A small contrastive image-text model, trained from scratch.
Training: 9400 steps, batches of 256.
Data: trained on pictures of board games with random positions, seen at a slant, 12.3 epochs.
Rows from block 3 of the image encoder of a small contrastive image-text model, named by matrix and row number. Rows with one number within an expert belong to one neuron, the router's apart. Each number is 128 + 24 x the weight over its row's rms, rounded and kept within 0 to 255. All counts start at 0.
After each expert's rows are labels from the 100 images, of 14848, where the router gives the expert most weight on average: "strongest on" is what is common among them. Only what is clearly more common there than usual is listed. The data: pictures of board games with random positions, seen at a slant.
# router: router (encoder.blocks.3.mlp.router.weight, 8x384), inputs 0-76
# up: expert up (encoder.blocks.3.mlp.up, 8x768x384), inputs 0-76
# down: expert down (encoder.blocks.3.mlp.down, 8x384x768, transposed), outputs 0-76

# expert 3
router.3 [122  59 113 183 104 131  98  95 112 156 105 161 118  96 146 156 124 124 157 121  95 112 151 108 107 149 165 103 108 134 156 165 113 155 124 148 147 111 147 152 106 137 125 124 135 134 138 148 145 139 135 167  89 143  85 107  80 158 120 125 114 104 113 125 100 115 116 148 140 107 124 115 140 124 146  86 139]
up.0 [139 172 167  41 151 157 136 127 175 116 127 110 135 126 107  83 130 150 123  98 153 119 148 151 124 140  95 213 155  91 153 110 139  73 122 124 128  98 109 103 145 131 154 132 143 128 155 137 151  86 142 133 146 131 129 133 157 151 115  89 123 109 125 128 175 116 128 118 126 194 124 126 142 113 129 174  74]
down.0 [121 119 130 166 153 102 106 150 115 135 108 134 105 146 129 114 117 130 112 153 115 113  96 121 125 147 142  81 134 117 146 111  90 135  86 120 163 108 113 119 128  94  94 122 123 100 134 110 154 133 132 144 110 121 126 145  55 102 140 146 109 123 126  97 156 142 118 181 119  97 130  94 118 101  97  71 126]
up.1 [121 180 159  43 141 165 146 157 150 121 113  97 158 149 137 102 126 180 108 128 137 134 126 139 133 126 107 208 150  84 169 112 131  95 121 151 120 108 113 108 129 104 153 110 114 128 145 129 145 102 140 102 123 119 128 116 173 157 102 101 162 124 141 121 172 102 151  94 152 179 104 130 147 131 117 185  95]
down.1 [138 116 112 186 168 101 144 132 116 120  73 127 102 143  97 124 135 118 154 105 131 109  61 151 128  79 163  83 166  90 131 123  98 141 115 119 148  91 116 111 109  98  74 147 106 142 108 132 149 134 116 177 107 145 140 125  76 115 137 110 122 109 156 144 116 109 124 171 132  80 122 133 153 101  86 129 124]
up.2 [ 94 164 158  63 126 145 144 139 130 141 145 101 127 138  97  99 150 168  99 117 156 153 146 137 143 117  99 148 151 112 144 115 173 110 120 102 128 127  89  94 160 148 142 102 128 134 156 147 141 127 121 122 161 131 161 126 166 123 138 125 113 120 120 138 157 154 170 121 149 157 117 117 148 132 127 175 116]
down.2 [156  99 115 147  98 139 110 103  97 113  89 133 142  98 161 158  98 139 170 120 110  88 106 119 118 115 158 140 141 147 159 156 114 159  97 144 138 123 139 161 153 126 119 127 144 128  96 141  86 158 146 157 156 140  81  92 130 153 127 136 133 119 123 143  79 143 132 115 118  83 140  80 120 137 159  75 162]
up.3 [175 168 171  73 154 162 118 129 163 119 142 120 135 132 129  98 149 162 116 125 144 148 120 134 129 117 117 170 168  98 170 102 170  98 150 136 121  98 103 112 142 131 131 109 125 140 148 156 152 118 119 129 127 110 118 155 193 148 129 108 142 101 127 111 155  85 134 145 137 176 113 110 113 123 133 194 107]
down.3 [156 123  89 185 140 114 112 162 136 135 110 111 105  94 103 124 129 150 139 149  98 115 108  98 162 123 146 150 113 137 138 150 170 168 100 112 159 129  96 107 152 107 112 150 117 122 124 123 129 126 117 137 156 152 148 144 121 107 158 106 151  91 101  96 113 138 111 191 137 104  79 103 106 101 153  85 143]
strongest on: noughts and crosses; nearly empty; first side has more

# expert 4
router.4 [ 98  82 151 109 176 138 149 119 165 122 117 125 148  90 163 137 133 121 128 155 107 116 124 112  83 153 109 162 113 131 121 129 118 147  88 158 118  87 170 134  99 185 142 147 127 131 126 111 118  96 107 126  94 111  76 140 183 143 124 163 119 161 124 145 120 124 148 129 137 102 127 154 123 149 120 103 144]
up.0 [137 156 151  96 102 146 131 132 144 105 114 129 135 128 153 107 125 174 143  89 139 129 144 111 119  95 152 175 163  92 170 121 129 125 173 125 132 113 115 132 151 112 146 148 111 139 144 151 164 134 170 151 147 137 144 124 126 129 141  88 125 105 149 131 141 123 138 120 130 173  99  88 125 137 125 189  98]
down.0 [141 119 122 172  87 102 150 157 135 122 114 102 159 161 106 126 104 128 166 114 143 132  93 140 125 112 185 128 118 121 120 136  92 110  98 124 150 110  98 123 123 167 131 110 111 137 101  84 130 127 147 155 117 150 133 136 113 114 106 138 104 132 144 160 130 127 131 141 124 120 127 127 106 161 114 127 137]
up.1 [145 151 144  81  97 159 127 110 132 124 128 110 123 143 132  70 126 163 149 114 160 144 123 122 103 122 156 181 170  93 157 115 139 127 143 114 137 133  79 101 123 115 155 135 136 139 120 136 165 127 159 149 127 132 131 109 110 129 147 106 115 121 145 144 145 134 121 154 157 164  93  81 136 106 114 198  94]
down.1 [126 106  70 174 130 104 141 166 105 139 150  92 130 166  97  93 118 156 142 123 116 116  91 148 128 133 140 117  91 126 116 138 122 112  80 145 114  83 111 119 148 162  88 127  74 164 123 121 136 135 115 102 113 138 146 160 116 132 129 149  85 123 143 148 137 146 117 173 133 143 105 166  88 155  89 174 116]
up.2 [142 149 136  73 129 172 137 154 150 120  89 132 153  96 118 101 129 144 125 124 159 124 145 144 126 134 121 174 174 109 152 143 138 126 119 127 144 133 109 118 153 103 134 200 114 145 129 139 158 154 179 139 140 165 133 153 136 155 116  96 138  91 127 119 156 123 146 128 140 188  89  57 125 116 130 184  89]
down.2 [125 151 163 171 102 135 180 143 129  81 180 127 164 118 105 129 115 112 122 113 161 137 101 132  65 132 107 109 111 126 101  96 125  72 101 133 121 119 126 108  95 163 127 123 145 117 129  92 138 107 173 124 129 146 143 140  68 117 186 140 117 146 141 145 110 148 116 138 116 144 111 156  87 172 113 143 124]
up.3 [157 124 110 110 121  92 137 127 128 118 120 114 135 127 125 105  94 132 147  90 136 152 125  95  94 121 135 148 167 113 144 121 139 113 151 144 138 114 100 123 112  87 120 110 154 120 126 124 148 154 160 180 144 137 121 115 113 120 139 113 131 101 164 154 174 112 120 131 126 132 112  91 143 122 109 182 101]
down.3 [128  79 101 179 116 105 134 166 111 105  99 116 163 125  92 100 104 147 136  88 121 131 123 134 115 115 165 116 129  88 126 164 122  91 144 158 124 126 119 140 135 143  89 133 120 122  98  98 146 147 103 172 132 172  98 126 125 109 107 167  81 139 135 109 120 105 140 143 137 110  96 174  97 173 121 143 117]
strongest on: draughts; nearly empty; more pieces: equal

# expert 0
router.0 [113 115 137  87 159 145 152  99 160 137 130  95 123 105 159 132 108 131 142 138 129  95 119 152 103 148  80 123 133 155 130 136 109 102  96 138 114  95 158 127 119 146 170 135  93 126 139  90  96  80 126 122 120 139  79 123 178 180 100 140 111 126 120 122 127 161 138 108 113 127 165 118 100  99 124 118 145]
up.0 [164 153 167 134 135 145 100 105 143 137 113 136 128  92 128 133 136 153 114 130 142 128 133  77 114 139 152 209 162  66 134 118 178 120 163 154 146 108 123 110 153 130  76 134 109 128 128 147 124 121 153 117 120 130 142 127 135 123 177 103 129 119 154 132 115  82 110 154 151 178 125 129 122 131 135 148 105]
down.0 [155 141 117 182 129 115 129 104 146 149 165 176 106 126 113 156 149 141 132 120 138 112 107 149 135 130 126  99 123  80 139 134  81 128 101 124 176 120 108 111 134 168 103  72 108 106 144 156 126 120 151 136  97 135 158 123 109 129 134 116 132  99 114 148 212 117 118 120 110 146 140  89  94 118 106 173  89]
up.1 [140 176 185 153 149 148  98 155 135 114 118 144 118  85 116 158 137 197 128 138 154 176 118 105 123 138 129 201 165  56 136 115 146 123 151 146 142  95 126  91 158 139  87 108  92 119 126 138 129 120 157 145 150 127 157 119 151 104 171 100 133 109 159 118 134 117 119 135 159 166 130 109 156 117 126 165 112]
down.1 [123 128 126 220 102 113 127  87 106 142 148 158 138 122 113 167 127 155 121 122 135 123 100 125 140 145 108  99 147 105 137 125  99 120 117  98 138  94 127 107 166 147 130  91 109 119 151 129 122 132 161 148  97 147 157 132  92 130 151 104 143 103 125 150 152 130 112 130 106 155 157  93 100 129 140 156 107]
up.2 [153 123 123 140 113 160 115 170 137  91 135 123 144 151  89 105 155 113 136 129 131 146 129 112 136 130 120 125 127 136 140 129 137 133 121 105 134  95  75 133 118 115 113 172 164 139  95 158 168 160 140 125 110 137 137 153 113  65 131 121 117 101 124 129 152 100  98 143 149 120  83 140 142 123 143 170 104]
down.2 [144 147 100 133 142 100  99 137 156 142 101 126 125 125  85  64 141 193 109 133 129 143 157 111 137  94 124 133 131 111 138 133 174 122 158 113 141 106  99  80 169 142  81 134 102  99 141 117 158 137 130 144 120 120 153 128 140 120 140 112 153 118 154 116 130 140 148 170 156 171 116 113 156 132 139 165 103]
up.3 [121 155 156 150 143 176 129 131 154 129 139 107 143 172 119 115 109 161 125 119 149 142 113 106 102 113 151 192 164  51 138 124 136 125 125 112 137 129 119 108 146 152 111 144  84 134 141 137 129 114 123 151 119 116 130 102 151 119 166 125 112 141 163 136 104 132 123 143 158 150 119 109 124  83 153 174  89]
down.3 [149 140 127 207 127 122 142 142 122 101 158 128 165 147 107 108  83 142 152 128 130 110 125 169 141 107 139 103 130  91  94 135 124 113  81  79 150 106 103 107 126 180  93 119 102 103  96 136 130 128 176 172  97 132 155  99  85 130 181 143 127 117 139 139 133 134 145 135 150 133 101 120  95 109 170 163  83]
strongest on: stones on a line grid; nearly full

# expert 1
router.1 [137 132  68  62  96 128 129 137 130  97 144 122 152 121  95 115 109 123 168 122 141 135 132 134 150  73 140 138 117 162 146 142 126 176 104 128 142 134 103 153 140 182 145 127 178  97  98 124 111 161 132 137  81 128 173  90 166 146 118 151 153 129 115 149 161 126 129 154 159 120 123 109 139 113 135 161 114]
up.0 [133 156 168 177 138 158 118 142 151 134 149 121 106 167 171 104 135 141  92 139 101 155 156 113  98 182 100 133 146  83 120 101 130 114 117 117 118 146 145 101 125  70 158 126  95 129 141 153 159 106 127 124 143  96  79 135 105 134 141  85 107  84 128 113 139 111  89 144 117 158 100 113 157 136 124 113 112]
down.0 [131 170 144 147 169 110 160 144 108 114 152 119  88 153  99 113 133 145 149 116 125 135 109 178 139 119 124 163 141  59 122  98 134 126 102 103 110 133 109  81 121 123 123 126  97 155 110 114 185 151 128 179 143 148 152 163 116  92 126 132 112 140 124 124 106 123 101 166 124 117  94 126 134 103 129 122  94]
up.1 [122 133 161 135 152 138 142 139 155 170 126 113  83  98 152 145 123 143  98 121 114 130 119 131  98 138 169 164 146  86 154 103 134  92 111 126 118 116 124 143 136 111 142 120  90 143 155 120 159  89 108 141 154 136  69 131 148 146 132  80 112 111 139 114 106 105 101 144  86 127 138 106 135  99 122 135 132]
down.1 [141 107 149  88 146 115 155 144 115 135 114 132  89 151 129  83 150 125 105 110 110 123 125 103  97 128 159 170 125  85 130  98 123 114  93 112 111 139 132 137 108 125 109 114  88 132 116 127 126 142  81 104 129  89 117 149 142 129 112 145  79 149 155 109 132 126 126 118 119  92 134 154 154 145 115 140 131]
up.2 [116 162 165 133 130 155 129 135 164 148 129 156 114 127 157 131 149 130  93 130 115 126 121 121  97 165 141 232 169  49 134 125 147 111 132 107 122 144 121 111 123  93 121 130 108 142 149 122 101  85 136 124 155 109  95 125 104 149 150  92 115 116 139 117 130 122  95 109 113 106 139 100 132 113 122 118 139]
down.2 [116  98  96 122 153 135 116 132  83  99 108 137 168  89 121 139 115 144 117  89 179 157 104 122 118 111 156  87 135 169 140 160 154 151 189 114 145 134 104 136 169 144 113 136 192 114 121 127  90 161 139 141 149 137 160 137 129  88 164 117 168 124 135 133 119 100 125 132 117 118 121 136 147 120 132 129 135]
up.3 [107 179 169 132 172 107 124 112 163 144 128 121 115 135 152 118 142 173  84 115 117 125 117 120  95 165 131 171 157  98 135 110 161  76 108 101 116 104 186 107 141  73 135 125  99 143 171 128 144  90 137 133 155 121  95 113 165 152 151 111 110 132 151 147 117 149 104 110 103 146 154 106 143 142 101 121 122]
down.3 [143 136 151 157 118 121 127 122 122 121 149 113 108 150 108 132 143 180 141 113 138 130 110 173 123  98 162 139 147  79 132 101 117 130 120  82 128 132  95  99 130 138 107 114  87 139 136 132 144 127 117 164 127 173 155 130 105 105 149 115  77 120 146  95 133 115 119 154 154 126 117 129 125 118 113 134 111]
strongest on: draughts

# expert 7
router.7 [139 149 132 119 137 135 126 164  97 136 105 118 120 156 167 142 144 125 121 130 118 134 103 127 185 135 147 202 127 124 139 136 147 139 156 127 112 125 143 117 137  81 106 106 143 109 140 167 125 124  99  88 186 104 103 163 139  98 104  86 120 131 116 117  95 141 126  84 115  96 132 122 162 111 125 102 140]
up.0 [116 140 109 140 147 149 136  69 141 128 127 109 167  87 125 131 104 118 151 115 145  94  96 150  73  80 137  88 157 151 130 136  92  97 121 159 127 144 108 139 133 141 124 124 144 158 111  69 109 151 155 148 107 141 125  94  98 150 141 168 157 129 158 162 153 122 133 148 139 138 127 167 114 187 133 152 120]
down.0 [153  91  97 145 119 150 139 141 133 149 104 145 121 135 116 137 124 159 161 106 108 112 102 127 106 107 160 174 130  89 123 134 111 150  89 133 153  70 165 124 123 162  92 147  87 151 138 136 115 100 129 139  95 152 111  81 137 157 127 143 116  93 142 135 105 121 107 155 166 116 140 164 143 129  93 139 116]
up.1 [137 117 158 119 125 175 122 123 214 123 137 128 118  81 138 127 109 155 140 110 143 115 162 118 118 144 109 138 140 127 152 117 129 103 124 115 128 125 125 137 141 149 172 137 131 145 133 142 144  99 141 134 101 138 113 105 163 167  97 102 113 104 128 111 166 112 140 127 134 182 118 106  99 156 133 160 105]
down.1 [112 168 105 138 163 113 173 102 134 113 157 123  93 136  81 120 131 132 145 154 135 155 140 155 127 121 104 122 132  51 112  73  90 139 115  98 161 123  92  89 123 129 136  77 147 123 145 143 147 116 152 169 131 136 146 127  99 123 182  98 109 127 149 127 158 127 145 117 115 118  98 106 143 127 134 112  93]
up.2 [110 151 157 109 146 131 123 118 153 117 140 117 143 118  70  99 112 147 124 137 131 118 159 114  95 102 113 144 117 138 172 125  78  89 164 148 160 105 106 122 116 131 148 130 164 150  94 139 174 131 125 129 141 138 112 140 158 143 108 147 122 133 142 181 165  73 141 101 138 134 108 127 115 150 118 165  89]
down.2 [135 126  94 136 140 128 171 145 115 122 131 141 103 125  91 199 126 130 149 139 119 120 126 143 147 120 133 195 154  96 123 123 114 150 103 134 178 114  91 107 127 122 121 104 146 146 120 142 161 145 126 152 133 151 138 178 119 115 106 105 136 101  81 129 140 106 102 114 127 143  78 119 150 114 142 137 119]
up.3 [ 90 144 140 125 142 120  98 162 156 122 137 116 110 145  82  92 105 167 152 105 131 121 137 141 142 105 126 180 122 113 128 138 135  98 144 130 139 158  95  98 144 110 120 153 155 115 124 100 180 100 143 136 145 147 120 149 126 136  69 133 164 108 140 193 164  95 132 128 119 155 120 116 116 126  97 161  96]
down.3 [163 149  80 121 135 144 156 113 124 113 161 134 141 128  94 147 126 146 128 109 152 131 105 144 128 101 126 128 177  89 133 118 138 176 108 111 154  98  56 110 122 156 131  86 156 158 120 133 142 159 160 168 107 167 181 164 106 110 141 114 119 120 124 114 139 145 114 115 156 144  77  98 147 117 163 160  77]
strongest on: discs in an upright rack

# expert 5
router.5 [ 83 111 124 141 126 143 145  86 103 181 142 114 115  95 170 148 125 123 134 132 116 123 152 108 136 163 100 196 142  84 127 131 150 147 113 127 154 132 177 142 134 123  77 106 116 122 123 158 106 128 101 124 111 119 107 110 171 138 127 132 166 123 112 126 145 116 150 124 104 149 145 105  88 138 150 109 150]
up.0 [174 165 112   6 181 147 125 142 185 107 127 107 131 103 100  91 108 170  85 126 141 119 114 129 120 109 145 142 180 138 154  98 121 111 112 106 106 133  98 148 120 109 197 106 175 144  86 111 145 126 131 131 152 100 134 129 114 145 148  89 101 115 125 145 154 129 122 101 127 149 110  80 159 109 114 165  84]
down.0 [147 166 102 203 130 142 142 111 122 116 137 116 141 143 115 115  87 107 148 131 102 129 125 152 154 102 135 114 126  45 125 117 119 147  83  98 183 141  80  98 130 187  82 110 160 106 104 151 133 188 125 150 101 153 135 159 103 118 136  93 128 138 126 108 167 113 158 125 136 104 117 107 124 145 136 163 107]
up.1 [169 174 108   0 170 149 113 116 176  95 125  90 134 146 128  99 124 156 122 146 128 133 108 157 100  99 148 123 191 133 147 132 137 120 105 106 108 129 105 135 131 127 184  92 148 161 106 126 118 134 116 125 133 109 102 121  99 162 141  68 103  96 155 101 129 130 154 135 140 136 116  84 158 118 128 167  94]
down.1 [109 168 107 228 152 121 155 122 137 114 156 110 152 130 101 108 133 149 132 136 114 142 130 139 155 118 145 113 139  66 154 134 100 151  79 104 165 125 115 100 137 167  86 120 137  94  90 141 140 150 104 126 104 157 162 145  93 152 145  74 123 128 136  95 160 116 167 100 146 120 129 107 126 136 125 136  98]
up.2 [130 131 148  63 137 137 139 117 203 129 124 117 134 133 118  89 113 151  98 150 140 119 155 121 112 101 123 123 154 120 146 126 144 114 106 103 126 125 118 119 135 144 146 136 153 139 141 149 182 102 155 132 152 109 125 126 104 155 148 103 107 107 142 124 127 122 155 118 137 156  97 113 140 120 120 192 112]
down.2 [135 150 126 204 109 128 179 127 131  99 162 114 152 147 133 116  98 105 158 138 114 119 107 159 101  90 144 138 134  54 141 115  82 158  91 143 146 128 119 137  89 152 106 131 135 133 101 111 166 153 134 152  79 163 129 124 104 155 126 122 124 137 162 112 163 111 130  92 127 117 112 127 106 153 143 157 105]
up.3 [144 135 180  84 142 186 136 129 152 107 156 127 121 139 143 108 113 147 100 116 139 129 139  97 118 128 117 142 187  85 155 101 134 133 143  99  99 143 126 137 133  90 171 155 127 164 112 131 154 134 160 123 122 110  75 133 143 160 106 115 137 115 132  64 137 115 115  93 132 177  93  96 124 106 116 151  86]
down.3 [159 157 118 154 100 131 115 103 150  95 136 129 159 116 149 130 102 124 126 135 116 120 141 122 125 122 118 128 124  95 144 118 123 134 124 154 115 143  94 129  99 113 155 130 142 112 115 138 155 116 121 149 102 134  91 120 109 174 139  99 152 125 129 122 169  81 161  88 145 151  85 133 120 133 135 118 109]
strongest on: discs on a green board; nearly empty

# expert 2
router.2 [115 114 139 152 142 150 152 104 126 119 136 129  88 160 150 119 126 100 122 123 131 119 108  94  88 151 123  97 140 115  83  97 108  99 145 143  89 161 133 161 103  71 154 166 102 145 133  96 110 156 123 130 112 119  75 141 117 131 127 150  95 102 145  81 108 116 105 109 132  69 100 130 124 130 129  94 119]
up.0 [155 136 150 107 120 139 110 109 149 171 141 144 112 131 118 128 147 183 132 125 134 100 174 138 131 131 128 165 129  90 144 121 164 150 144  71 157 114  99 107 155 156 122 116 103 146 163 150 134 112 107 151 135 124 128 134 140 147 152 101 140  98 131 126 169 101 157 181 142 196 116 143 145 123 115 153  98]
down.0 [152 143 115 142 170 124 168 136 109  77 128 108 144 150 121 118 108  93 146 100 127 133 105 151 108 107 131  89 131 124  88 108  84  95 120 141  93 146 147 151  83 100 118 131 136 102  99  98 156 119 136 158 139 152 106 160  99 119 172 169 100 167 144 119 103  91 163 115 111  97 150 133 110 127 143 101 132]
up.1 [152 140 131 126  85 160 119 160 149 135 132 134 140 127  82 130 133 172 134 128 108 111 160 156 140 123 148 173 117 108 165 153 155 153 147 114 162  87  78  97 171 166 116 128  99 163 149 144 125 119 145 152 117 159 136 130 139 132 136  99  95 100 124 142 145 119 139 137 152 180  85 132 157 139 123 161  59]
down.1 [152 111 137 166 139 139 151 139 128 127 110 100 104 174 103 106 179 109 133 167  95 114 112 138 145 126 127 122  97 135 156 126 128 118 110 118 107 141 139 146 168 154 104 137 119 125 104  86 148 153 113 103 167 165 170 136 108 108  81 148 118 108 125  93 127 165 114 157 121  85 126 138 118 113 114 113 105]
up.2 [144 161 114 124 131 143 136 129 152 128 146 158 138 125 117 135 103 151 147 136 130  83 185 116 170 114 135 154 125 144 170 132 162 170 166 100 150 126 126 105 151 146 151 116 119 114 133 126 123 104 142 115 112 134 124 124 150 174 147  90 119 113 112 121 117 146 117 127 161 187 141 130 142  98 129 152 112]
down.2 [141 102 108 104 106 113 113 126  88  77  59 128 177 113 129 122  65 138 111 110 168 119 106 139 129 110 122 116 137 171 112 160 102 128 123 151 120 106 148 183 164 161 130 125 139 111  84 122 102 137 142 141 119 135 144  77 182 138 106 135 142 163 146 140  84 137 172 119 141 104 148 145 119 175 120 157 155]
up.3 [133 124 142  76 109 168  93 111 156 164 104 148 113 116 112 149 153 177 136 116 136 108 140 125 133 127 146 225 137  82 139 139 176 107 137 112 152 114  97  97 161 153 126 127  91 143 171 146 107 128 141 138 131 128 106  81 172 171 128 102 131  86 137 120 156 149 108 160 118 165 148 124 140 110 127 125 112]
down.3 [142 117 138 119 163 121 148 137  88 169 136 138  59 117 101 151 172 115 122 113 110 110 129 113 141 129 163  92 113 160 130 116 136 105 105 136 138 128 146 124 140 108 103 109  75 108 126 129 134 111 126 159 168  76 127 142 150  87 128 170 114 132  86 128 106 164 113 131 114  99 156 135 118 119 138  88 145]
strongest on: noughts and crosses; nearly full; first side has more

# expert 6
router.6 [145 173 190 179 134 106 132 154 143 103 153 142 145 129  88 116 161 144  92 122 163 150 130 156 115 115  86  84 121  90 120 121 141  98 138 122 118 119 112  85 111 135  96 122  99 126 127 111 165  89 152 136 165 127 164 150 104 105 161 151 126 152 170 151 162 145 118 144 120 206 135 147 132 147 116 190 122]
up.0 [143 112 131 111 106 162 107 128 130 101 115 133 139 106 165 153  77 124 177 131 123  98 133  97 118 116 142 170 141 161 146 160  91 146 136 111 123 127 144 181 128 168 173 121 184 135 112 133 108 141 154 149 126 135  86  84 164 175 131 142 106 119 129 145 107 138 136  97 154 103 130 109 164 144 148 114 123]
down.0 [163 121 107 177 133 131 166 148 155 124 160 112 105 154 121 116 153 129 183 173  95 109 160 160 201 113 110 121  78 150 140 112 111 140 125 130 157 113  95 116 102 124 126 155 111 119 124 125 159 117 122 141 133 140 108 118 113 141  96 117 157 132  89 106 154 125 161 115 174 130 124 120 125 133 137 119 142]
up.1 [145 111 121 104 108 121 134 123 155 130 132 162 150 131 103 128 153 167 112 158 138 144 129  57 148  98  99 137 125 166 161 146  87 112 125 130 158  80 113 108 114  88 134 132 129 140 145 152 165 137 139 151 181 135 144 132 141 126 109 157 134 119 157 135 157 121 125  79 111 143 136  67 129 136  77 155  80]
down.1 [150 112  98  97 151  49 162 108 140 102 127 133 126 138  68 142  99  73 136 163 147 104  95 137 152 110 128 141 142 128  67 120  65 132 103 112 117 139 142 163 112 122 127 134 141  79  82 128 139 147 160 153 114 133 134 139 124 136 139 152 144 184 124 111 136 116 135 102 130 108 158  95  65 137 143 119 158]
up.2 [121 140 146 102 135 162 126  82 146 120 108 135 153  84 168 114 101 120 158 102 134 100 126 154  97 143 132 204 158  95 148 120 130 135 116  98 108 117 158 186 123 149 162 150 167 126 125 120 134 101 107 105 109 146  83 100 167 161  89 140 132 116 124  94 102 130 148 112 145  84 140 143 121 127 103 106 115]
down.2 [141 149  98 124 151 130 121  97 127  96 114 119 119 127 128 134 124 113 137 171 113 135 134 140 182 125 133 164 121 143 103 119 130 164 106  88 159 167  78 110 135 112 129  81 114  98 124 164 124 163 134 156 188 150 123 158 147 118 127 112 153 114  89  93 126  97 179 128  91 120 170  70 114  98 135 103 102]
up.3 [107  84 154  31 145 159 138 125 156 135 112  92 144 124 158 110 103 102 128 136 109 122 118 147 150 155 115 201 131 112 149 124  91 105 132 166 123 113 177 140 126 109 146 109 142 100 144 165 114 144 117 124 158 121  98 126 203 139  95 123 107 136 127 104 139  90 179 111 102 129 144 130 119 143 122 119 130]
down.3 [123 116 154 121 128 149 167 116 134 112 141 138 145 126 134 164 117  92 137 169 109  88 114 132 129 144  83 113 122 108 137 119  73 125 124 115 151  69 141 121 122 132 155 162 117 139 111 136 143 136 182 122 152 138 125 160 106 139 123 134 118 126 121  87 118 150 113  65 120 124 160 110 100 140 133 118 139]
strongest on: digit grid